python train.py --model="contrastive image-text model" --dataset="pictures of board games with random positions, seen at a slant" --loss="softmax" --text_encoder_activation="gelu" --text_encoder_head_dim=32 --text_encoder_bias="qkv" --text_encoder_inner_norm=false --lr=0.0029 --adamw_weight_decay_other_params=0.01
Rows from block 4 of the text encoder of a small contrastive image-text model, named by matrix and row number. Rows with one number belong to one neuron. Each number is 500 + 40 x the weight over its row's rms, rounded and kept within 0 to 999. All counts start at 0. Numbers have three digits each.
After each neuron's rows are labels from the 100 texts, of 14848, where the neuron reaches its highest value: "fires on" is the input token at the peak. Only what is clearly more common there than usual is listed. The data: pictures of board games with random positions, seen at a slant.
# fc1: MLP up (text_encoder.blocks.4.mlp.fc1.weight, 512x256), inputs 111-147
# fc2: MLP down (text_encoder.blocks.4.mlp.fc2.weight, 256x512, transposed), outputs 111-147

fc1.280:483492537556449501526564504528471429475542528549480495433549478600606545434476553482490457479458522521514518571
fc2.280:450558424504506417485455474481501478522510518479524487532485508449422483535469502528484535469560461538433510399
fires on: "4"; "<end>"; "black"; "yellow"

fc1.266:444467540564529546526532470523567471478533519488453480482577486532520510446439471402469495501528477491502493497
fc2.266:565476467518460467474473562572472513505488486461550519533584476472549493509490611517511500461436526481486548463
fires on: "4"

fc1.185:519524483470437483467489511532460465557528502452501510514517467500475507427507509511530445518545533545518546540
fc2.185:535545565500529521464508524554522541500421476530468559583569512491487542465407466469564544471415520504526494554
fires on: "blue"; ","; "white"

fc1.509:581530517500498429448513506462542520491528480443476457482529423477473552452498488486467440503563501505512492469
fc2.509:478514546455539487496517494542479536536416501498535465499507458504561462562500521559540522489489492511530507543
fires on: "<end>"; "6"; "18"; "19"

fc1.317:544486493499439571463501581501559503552455456487444503482488477495455616503473446516561506502571492601467451433
fc2.317:471450485511544469454537473547495519525454506508486484531537470468474437419435489468470488507492545483500565539
fires on: "4"

fc1.47:478564464490400436530477467495438466511469483489474448500461495545477430513523458465509523595561489573521579462
fc2.47:423450521481575475490440495493532595501531542516516488480474513503491553464405544469548484522440457489481543511
fires on: "crosses"

fc1.20:459602441463555492529527552518472506444450498464543427484554570552504473544554485504602488494523505559550550514
fc2.20:519482593527382529470417494468538467493509548508491555519455473477511554432492538450432477504531545459501468452
fires on: "<end>"; ","

fc1.433:461499462455491539536443507535563458471409509455459515477513517587506489497467534456502533516496523510500489526
fc2.433:534541461505515404457465518488515492567555521551496453570454484544532471539533505472527529438515549551485553550
fires on: "5"

fc1.337:500580504490448546572518527503531514530487457452440379408460481490513441527491544510466479440437498421454539526
fc2.337:448459521558505523491459499475530546448521558515526557557520505512512620514458478468481581590473509512514426526
fires on: "2"

fc1.93:487477506479466586495473547495508511452518569548488439506564451477536506443523603470525456481505513556549489506
fc2.93:503505442574458460546505446526482547548524452477483510518549531576514520529559553504528499559567490470503412526
fires on: "3"

fc1.450:501542518545485558406537473484479468464555479551484477572490457509495527515463519560501539527518562551508513431
fc2.450:491465429456480519467543503503445527526451475454501549451540472466516422490447541451529517551456440473518528572
fires on: "0"

fc1.324:409552455551490548460517458540514523500498543493465503486489481482522469557505482487499589525402460454560505504
fc2.324:519427509464553421558429445444494478456562457541522493471538540568462612467482492503518535487487502449474564548
fires on: "by"

fc1.82:478488557502540522490533457484577488482468540486477486500495484491463534450510541485454512485547446560555443467
fc2.82:517570525509453486505485549582497523581398507512523428519505487513540494586485575462482560492520526429482515512
fires on: "26"; "27"; "30"; "28"

fc1.437:506557485478532500490558526487439488511553470532459536508444421494494540500451514496487477453478477515510506518
fc2.437:480478511496492495537414449591530507539493517465530473518503513456488520533464494508487521520519467471517492404
fires on: "2"

fc1.279:476542497532490491421588475483500487515500481481523544525488521410525493505556491490487491517516410481499454571
fc2.279:570483467561515440532487519476451558547517496501455531424446533590533497420513492495488388432508475518470498522
fires on: "7"; "27"; "30"; "26"

fc1.36:504556479531478462534466435454523404479453445477468488543539425492515584475492524422443546507531545479470506609
fc2.36:482438497429484502431424526562499545609516495489538450440458534461494446495538453551552490550460489504458539408
fires on: "2"; "3"

fc1.87:487571418476458494500465510483508484544479559470504535550488507562496460493469486506458557561566474528577555427
fc2.87:524513522462544486552485499557505513508484422485441411479426498458545544475480531565525472448426525406476530463
fires on: ","

fc1.491:542480508470509457473460470482515539524527523564442489466495461486565514533503534503507425503549526490490513533
fc2.491:502518462550482441551543494518514457404532478519487459530474426523508504453503456482530550419431470531472487528
fires on: "crosses"

fc1.415:550513474447473568524439506527581502584468534490494482526524517483375505442496526518525511531561473467550441465
fc2.415:490509550461509456485530515472491472521501461491514548578494482564540524467332493507498461429499524502479515529
fires on: "26"; "28"; "29"; "5"

fc1.380:421543540493509491474456473488499514563516533491493493477542466471524448495475481549388481547434512567499533491
fc2.380:570493535517543483585525574557488553453420465430506496528480538483468547421472522475539455484574441513563474478
fires on: "black"; ","

fc1.125:458487407467507503504490541459512542520494487479482547442584487478511565486492458423445538590481491521512493507
fc2.125:498521502548512432534510433453404505547459524489551467491469453518510494502500487503500479422499563509465510509
fires on: ","

fc1.187:517607443521413455544560538435530531477490464475495514573556397543509451526460495489455496520527584583498548518
fc2.187:462510528536479497440437505532545539527470489546522512488479497485439494494523422540470541490526465492497453502
fires on: "yellow"; "<end>"; "11"

fc1.449:463552502534550473495613472387468512452536536511506506508480521512530492479461518545528490499470500488577504514
fc2.449:498464464449476498513504546459506496544489528480501493463504463542493509507522529518487466505565534512534484482
fires on: ","; "<end>"

fc1.195:491449542513466499530528489469615541522522533472511428474521537498459455519466598569523436567444434464402522500
fc2.195:442550524499522478493469509483442535516497442523446514504490454450592526508437477463495495463529450527531513515
fires on: "blue"

fc1.273:483443453498507508443559459428542504556498409538512525537535452564498500503535519535475506472496547580506436533
fc2.273:534541469462507539566514473555473547520519525510515503439449486517553497501484494463542516571479454445509504481
fires on: "3"

fc1.290:524484515532474507534508495527544459533526458540543442476587407516535480554474543482548496485501503467454506495
fc2.290:509520506525483420463437503497524548553520521447513463481482517482513519574494403532475520501475502533506479410
fires on: "8"; "9"

fc1.406:475503531499414471567488493577483416503521533470441514508565501488527551468507487552446454495478474478540559414
fc2.406:539471464477531601524538505431473552504525474563494617491417488511551511511521514489520496488501534531423472542
fires on: "crosses"

fc1.62:509446465489515484471481569456526489490461485517515515485467465599510511492574527501446599479528496594533487531
fc2.62:533456512507474452515483437477465542512545539446449472538503468464401476553445524493483503530546519463502449418
fires on: "white"; "<end>"; "blue"

fc1.344:515558518423524504453566487510540512502479534479513492415457420510485476462493542483476506537423497590463494513
fc2.344:491421463523453477608480495532468475532506472471550446440505488498473496526504506507591544462404492488549478478
fires on: "19"; "20"; "21"; "17"

fc1.364:427510448505479523513472505495458443530466499490472498458468471543438531586509489504503461445628505516479571439
fc2.364:475438504548495520482521486459548502613493544513530490427481461502544519465491522504545526459538443484517490575
fires on: "19"; "20"; "17"; "21"

fc1.424:484523504526528522459489464497508531538513504475475522506506416460494458522451513420482475499455497432522496543
fc2.424:507462510471476517501505481529541527543568525510485527498468495541505438387521528526506482429506483576502435612
fires on: "crosses"

fc1.68:550514495507581485526524472543581514496559469605537473464487408557486540457434584490498496487521513518505491535
fc2.68:466508494477501524483495489435531470564500533459531576499494572501476549474521514606494513469473473526473436476
fires on: "28"; "30"; "27"; "29"

fc1.77:507458514495514516434465496449512483426475486512595438536471490517493501478489531475506540499508557505554530538
fc2.77:495501529486493475478448560460486393531439554480511545540439491483492458446468524466519480551496465503456472459
fires on: "<end>"

fc1.494:440536584486531562431470552531548500543579453562453498448395483516521480530560484451417556517548526441566441522
fc2.494:492463490519512491528521489482505473510427477539568447534550492510462478509473452541563452495524418531476535537
fires on: "10"; "9"

fc1.278:583477455462497550512477540419533467586467523453483480510595406513485468553525514512426460480472530487430554566
fc2.278:519567595486523527480498439534508563546573437523527537556476487534441504479462486497505513520469495547453439449
fires on: "12"; "11"; "red"

fc1.435:529484489502475487474498505505523434493541539482515483547568468457523511510482538482526415587540550537482552526
fc2.435:398540517359509498601503548510467511529472552464468548457516565465480588487507528586546528487419476458487515438
fires on: "2"

fc1.233:475505460504525581465570430536442517448457517456493504497486503542418415447489510507551497462571500548468538456
fc2.233:459575501441496446562461485466563437481477498546430402475471488481502517577539520479498535531482444491546514527
fires on: "black"; "11"; "12"

fc1.329:560469553467482508455519533519450465472511431525499525544490476610535500510468543518528542517486556437528427478
fc2.329:526538461515530473497542476490521523634458507416468392493503451506521403534578521554516480498474515488508484543
fires on: "blue"; "4"

fc1.349:486540490446453546473532559515532505544515508441403482407568452531545409462515569527551460472483467456508516522
fc2.349:443445533450530493503449481500459500477498440499572518487441522470497534447509536477510517516468496505472578462
fires on: "3"

fc1.89:510465506471456549483492509433391501597520592481456498561400486433438462591589552506524415519465518494462539442
fc2.89:492491529503552443460531433510545447452496435467514504457546508502447576538480429520540488549492466516467521546
fires on: "7"; "8"; "9"

fc1.353:478508488552473505455554479527492558491524495532464453505528516459543473513511451465491380379468471525411532518
fc2.353:556457505494493460450431541455467455590488537487482544442496460492416483523507507517524585504470481449570415449
fires on: "22"; "18"; "20"; "21"

fc1.400:441445515547420450490517407482495453553424514471495493580504504513464513480447502508481459501493489525454492534
fc2.400:487564512493500511552561569537510501499473501528482428491463475486486515487449488549471483478459518458514513496
fires on: "yellow"

fc1.420:430448550504491515490551561464472532497438474476517496497507471440502548540548507549441498473388468525549507556
fc2.420:561533508483513426511452461524459527518537532536479460525414541553492468477497475462552519499498462456448554475
fires on: "black"; "7"

fc1.85:473490475536466546573505420543463535574513501477530434460552471566572506500528509489489495567395474431544557443
fc2.85:534524545501528457449522510432465444481528509497507565435511557533419512514411493471505516448528511448514558478
fires on: "19"; "20"

fc1.314:521438475514604479509560495540562490549441507479449452553464538453460466521578506478523524561455575513488551513
fc2.314:521484486432474536528464492518466474514552466461501572482545529491399527483393496549481477505511391412481531544
fires on: "8"; "9"

fc1.288:470516468451541561408531588507509485541517579495513477503411476554451489504499539550534496509510501539537507579
fc2.288:485487487504515485479517434583502505519481415607469446505452516538469512518553479434505491491550507306538424456
fires on: "6"

fc1.264:567551495496477478479450490486507490486490476594488465467477507537573449595537475547489501509533555478449551471
fc2.264:524494505467543503532509480500496483525517502437507418482540485476504519463491541528515500427513421530543453561
fires on: "19"; "20"; "21"; "22"

fc1.431:487479530552495520460522543453550434467501482423493415538501507455517482442434522463516553499504498466544542517
fc2.431:453487463534453433496544525526524535486440517532515586450491509534504504517560440597462464454490493505435525527
fires on: "4"; "yellow"; "<end>"

fc1.193:498561556548504495498597502458484511509542499521503492469422471498553502488491566505533491466516494510485536511
fc2.193:444468471496489487486455521459544522515480508514463493510518551507503573472456452491498541523469514482476520517
fires on: "blue"; "<end>"

fc1.438:577530510508536501455471490411488502409489553543518469546483462557503523485465500519469462514462524506439489515
fc2.438:473516511523578502579548505492541489529575441424502593498500529471451406479532542501503504488547485528466551545
fires on: ","; "<end>"; "white"; "red"

fc1.210:525550475553545518438519483494496522508496480495495449482571563531483486541529480419459473487454489406470504507
fc2.210:508545516478456519492560479588410429537481440541491472534438433450506470541484489502506533493452474433541485518
fires on: "6"

fc1.29:515470451486553526509496497523453427495475473498568495515453564449456487481525509452468467561514527526467556545
fc2.29:540599528440583476481494445466527523504528470510441554484472501526480526474493488498550475502516446447476516527
fires on: "7"; "<end>"; "8"; "10"

fc1.345:480491550440540559427420508500474460532468429518522484535526520464522494492481533484470516514515575485512503481
fc2.345:535530392558503507521551472487523504525479515493492496544428468482460506472483479473497538504541455480489486552
fires on: "5"

fc1.466:526508485548499421428494465492475553511512584526486541470510466490492479499490479498565494498418434513521518534
fc2.466:512476497501416505529447501550485559524518534566538427499552492489535497480521495424472448472510525538470497496
fires on: "2"

fc1.39:503513473477494472469546475484454541486481527458420532475527510491570458550555576426504502581448452542550483515
fc2.39:509486473504533464532432442474477532418508441564489514440472530534548494472464531466542509492522511490474476446
fires on: ","; "black"; "blue"

fc1.416:455487433448498513423478463428524477541463512469493457498448512452457518447469461513505501520571498628510477423
fc2.416:438514483470547521482469521515488508550554545461517434494459525539505513551551469484483481559481478499517444520
fires on: "2"

fc1.127:479496540555464550439504500481511485539407550478443469509493604547498530453561526468464513473577489436595495545
fc2.127:476514476453515422516486498567512487510564507571498503490572478465422503560500482442506536522428502570446480517
fires on: "blue"

fc1.49:536536540460528587543488523503486484504475497552468521497491484522447396516546482446464550514461571605533506504
fc2.49:486470513455523428448477491506475498492575504468480490494516468553571577520447526549474474498515469458395555440
fires on: "11"; "12"; "10"

fc1.286:496491520491527534509493483552518520566485472470477438502547504473471508520462501415439415449479474455465564569
fc2.286:498543562458414518514453529474462513503445470551494582499463465453525526449505543579534486568496530523464506536
fires on: ","; "<end>"

fc1.500:445491486439502493517499541504547582461477569497501478475471473457520499510463458517438523467484516510482575541
fc2.500:535533520586473488566557483491486417538470481521529513488548499542480520521529547477472462512472493462557407492
fires on: "7"; "<end>"; "yellow"; "8"

fc1.495:520462469537470529426519477427517466545496550463431457459536447516491515542507512535479616515502448511537476508
fc2.495:513492512504441480523540498552519514507583499466495452443447502493461495460534503482521484515432491434578476485
fires on: "7"

fc1.60:479542529495489603533463482519507518573533481452457502532544470592512510488536541451499399492444473523532561560
fc2.60:551516474404546483519452435480490445532453507478518493506448532479487498473515503565505493547567506501521476545
fires on: "8"; "9"; "11"; "10"

fc1.97:523470505517415462520448473444446488491411502439530545491509574495439524460518426574471571496472486526525478540
fc2.97:526553481529530501457550509513540521500521486508452511505541551487497496578506549498530450552433547406521502471
fires on: "by"; "yellow"

fc1.366:556500430521524484441493552464529503518504477496543410469517398472432473514470495471509526502563629519531566438
fc2.366:496521494486432464514604463496465494355512510570556538495514432495546577485478521459466571513496415550491493514
fires on: "3"; "<end>"

fc1.319:522520495470396506470466532492461570454473567562462536497478531566522459573507495524485440497459525510447561561
fc2.319:535535497484514505479498490563508484494449514500574498469458477491480445475482517475486541532560526578538442461
fires on: "<end>"; "white"; "yellow"

fc1.427:478520446469516473452543538474463426462569433455485495540447536534510542464467516531519536444517503537473474502
fc2.427:546437532551538558494492499549460556523504555579530542473509481439460469479495503475454469512512466465549470542
fires on: "black"; "1"; "0"

fc1.203:412527528510480506378503448500455462514496436505486526504504480479522559486469562415458501481508545522508567624
fc2.203:553496503562506462511496517469531509494525479463498474521478475551496434473489466567448483519581502429472483490
fires on: "7"; "6"

fc1.460:491543521587516519488494466495519489541536513453469484480554515581468477468548551473492539544522487482538514516
fc2.460:540521496519423487504521506492459497491509546557481532472473461469479487564472447530563529478513441433516468506
fires on: "11"; "7"; "10"; "12"

fc1.394:494497477482575492464431500436531488513464491468491512492485477507481484496432599505497451548492485459520594527
fc2.394:516471528516559521532559465507592510519523459573513465599502491517413518475530495471497499495517524500599475484
fires on: "8"; "7"

fc1.375:500436530476564595439480575528504463524544484523445510568487497499409461547477499468510487516489527461508483546
fc2.375:588527460472521438520505525508504513497477501540461463494477525473528611392502427528463505567538590557455482449
fires on: "10"; "9"; "8"

fc1.261:520417567437506442540572497495512537505521590504423425471442410519432502455476560565485422515508445537501548517
fc2.261:545523436543459450499502455494534480517492468485512532458459514541447517431521587510553430537525560563480513510
fires on: "28"; "29"; "27"; "8"

fc1.479:484489486471485515474458505445543434604551495522401485548450511442521483504475506490459479504463527531541542505
fc2.479:513504498506491433443559518493441557503533557494488508530515518518471532499533463544515552513471414539462430564
fires on: "5"

fc1.209:541474494469470547522588483442487477534596414526487503516520455517492477493524405507525512479481576526570512444
fc2.209:440462495505495518498526434494508418506427576519482527436514544505556547528450563576456528591502545423496381460
fires on: "7"; "8"; "6"

fc1.134:476496522516482447452503459527521473484535476418498468576501532489561540515403448455550424439544554546426534490
fc2.134:525451469563441600512487483455484503507418559484534495526514531476451499457536466511521548485459485493524445474
fires on: "13"; "11"; "14"; "12"

fc1.425:479523544493483508475571448489502492461469510508494545447473479520422480532489529553462461531538531516495501515
fc2.425:485588458494542423451493460497522517567464441462522476438522458542547513580466520481545501509552491503474503452
fires on: "26"; "27"; "30"; "28"

fc1.131:445500489524494481426540465475473426493473583556491484527505480445474455527541519488486531526547509475509479487
fc2.131:472472523479541508585414478500524508528509495424554541443527522519502459562511434548537501546523494483460485474
fires on: "19"; "yellow"; "<end>"; "20"

fc1.224:532470508442475460491469584390517525549428577537554477478451525490502484469524538517509489537458509511529440404
fc2.224:495536543502509555418520471529510442523503455434407528507475462549466505536544533483497531482627526473462525539
fires on: "5"

fc1.160:444496510497508438427530497440487482475529457428508521396552481471471540517513441441492440503520410465550509540
fc2.160:634497411483518518455451470468486477458479503515450534593477481532487544438506581502543552564486486546500464528
fires on: "8"

fc1.307:510507549464450463475496447475478498548503532485467512500458505470545538499543494526511558565449472447487431496
fc2.307:479456510473523498526500598507514499480489490506483537500485515489511443525552539417441446446528538467558543523
fires on: "19"; "22"; "20"; "21"

fc1.113:426498446629470487524555549447508472522567538476496490519474519425533434508489474491516495549447499480529457469
fc2.113:543457480449511439491485495487473505521470504522498525515477528555490564474540496556465485456535555569477452488
fires on: "<end>"

fc1.186:422516513526560459540466516495451514497495421544472478457570540556477480501486442479471575436409522595560484444
fc2.186:455462488494444511497457483437612536523507570520507450485526512469513537521530526481518577541496506542503540522
fires on: "crosses"; "21"; "20"; "19"

fc1.91:522524510507420501453512473490479482497496537404486401535497507509420554491410554532395501486504501530504482502
fc2.91:512460452472570553502513431484504440532469463509571513508448498500507516525549428478478473534491523556473487451
fires on: "12"; "11"; "13"

fc1.258:461495520521510517499443498553509474411503520466443478492525572527444518433566479527511544449528437542586497529
fc2.258:563467518553560459463533525405477498517484554521506499509466393529496456583469441448503472462474525553492487468
fires on: "blue"; "<end>"; "white"

fc1.418:487486475501463522429577480541480495448522512547527454555560525542633422516520489497472495478459550498400548505
fc2.418:534480512483479479553516511504467480587451500497442481473455497432465580504491560492535476476532483491588432526
fires on: "4"

fc1.291:462502503524583478521524535447471514538481553420507523482535537490506473460516590447472567451518534426504488475
fc2.291:515498452480491556469528527544580548471537408528509481531448551483517492481446455534534383497493491499466514471
fires on: "13"; "11"

fc1.504:528418430585519481436465520529494514490476544538458475502484496420525482477473468465502513543434477545516507540
fc2.504:478512494475519443471482502598562466554522520465489481475542438474529597430534513485534445478498584457453508486
fires on: "crosses"

fc1.1:480474503389401474470517472496525490505534533463534466512476437466539551431517563539552524515490537496445520489
fc2.1:548507549490490545574492479528449507549503528491433506438488474525472478505503518499513495491518529511527473510
fires on: "blue"; "<end>"; "11"

fc1.226:464503467513478506486559496493599488482534511496532459473538469547493533512517466549464516606473513466462467544
fc2.226:526474519503541401517418501525538476476397516549484560479512541512537526433548541457557531427548445501509472478
fires on: "white"; "<end>"

fc1.141:535539470471521448446481414541394514482512446509517499536458522512507479493472508485563522445490553457460500465
fc2.141:462503453498435426535495476419496498527436489465489524528477494473502466540526502557553478518417513485532494518
fires on: "5"

fc1.459:467513450506452477534523475512493489514466508464562531496436529487509466462567555558418550515564494508480545461
fc2.459:516511423444565478475459523527593507482510497547426474531478485526533509546410537491527526513560451431490580533
fires on: "26"; "28"; "30"; "27"

fc1.214:508503458491472479420530516496525462464508551505505478558542518518510501533429516491504533481459530503440526507
fc2.214:460581504465458488473485405545458503565516452516443557452517491558449474546463474536516559504540457463474503467
fires on: "yellow"; "<end>"

fc1.80:433524515495494543512530531470499510473501536485488501458546495477499416496488534516502536469582591417492496456
fc2.80:451511481524558528472531502440512508512484532521519463525488450538441492509459549488461505572564445501432553550
fires on: "11"; "12"; "13"

fc1.448:527584479385548515457517576583479520563522459562524527465447447533532466586470499503518547474475472350532566479
fc2.448:480538494502533530584521612420483439449489545491457535508507514463485503451442468589470481537484476489417483533
fires on: "yellow"; "<end>"; "23"; "21"

fc1.436:516468526479573540521551511512444485549460535478526490499403437475474458522576507540481454503507589440507451521
fc2.436:522520459449391525510472526466557509474442495475464518504501470471477543498437478531520485464553451496457498483
fires on: "26"; "27"; "white"; "30"

fc1.320:548473456490511496534518522555527517468498482405512525454508540614532510494449508408481601500457532494487484533
fc2.320:477540491494480483468433469477518485503547528535481481479487516482486521533550475584467466493547468541549604485
fires on: "black"; "<end>"; "red"

fc1.26:502430506487497542461531462459490506521453461433553462511529537438494437448575471526559518510516500503506490507
fc2.26:519445448519454513512413513493556503551536514526444450537431456434473588497453501572494520491536467538437497566
fires on: "<end>"

fc1.90:475522504541455473470501463506549470524450526561480539505540520470579551431563517514454546518532530528436475433
fc2.90:623475558491484518483494506490485460460488456473506480497484472493482489417468489490542508476450477426484526503
fires on: "crosses"; "black"

fc1.281:403449574470470496445491471534440478487513527510462523444451527502456559436523553536514544470540457450536486438
fc2.281:499535528509446489494562472519428485469463426504533569514540547481542534443456437415472533489571523454500403515
fires on: "13"; "14"; "12"

fc1.75:457477488463470493533446500401486513474409517563537458477509514548418437496490520446490464500547471471483497449
fc2.75:475499469522477490514577476464459472537500477516392542522482488515540598548439530555551513573526590474487493495
fires on: "6"; "yellow"

fc1.476:543511558513458526422508452492507510579506570457520436468552464575488540488482536505414581491440511481467523458
fc2.476:535427476545544513476556476547521484543493522494452476469494505437521392513547450526533490555517441504497495502
fires on: "0"

fc1.310:537476524482496515520452498538500427475517521537487452553504472538510474421484577487506520425453486469485464473
fc2.310:553518456438493514449510500440510485557472461550410541516466504556483510554486474536477543418506566514444503480
fires on: "5"

fc1.17:506441505448501584473519487414488467500486518498432511473517455502462448564470566493414556472537488587484564483
fc2.17:495534575593498443513492391497497457528526520492528454535567520527462529442472482498559427465525545576442468531
fires on: "black"; "11"; "white"

fc1.497:397497458499547522498497430459437490494395491516547512522508468521452512430561524445538403515538489495480532546
fc2.497:549521521455437420532492508500565502452542497561536470541480493488453507528461487510479489527463481371426486480
fires on: "3"; "2"

fc1.430:445412552448458472514461482508564494518480463510500489519487530471516476486421468513522527456529436527542493491
fc2.430:523536493624502560455489517475527519449443521528466512487489510490471516448589510503485479478546515560503441575
fires on: "5"

fc1.142:490493510483480541459550552540481466526495502512462516443497519484469463482520544474464536426538602474538549446
fc2.142:510508568525484556517484374489480423497513450457538467542482543596534532529493451591497501535497430580480410506
fires on: "10"; "<end>"; "white"

fc1.223:515529470525559512518508443485482426458535520448505527534455483507483444505499517475526578516481485545398453538
fc2.223:578469529542527590519533480516542528552578433498444519489535444449459555454473506547451450545490533511559541461
fires on: "yellow"; "7"; "8"

fc1.161:450535550482466546508478489450539345533594492564441473513460482520473485586471506461503531519472593462453512476
fc2.161:498550462552479525521463494504522569556463469466568525498531515429557526489490513501549462500443476507479518493
fires on: "4"; "18"; "19"; "22"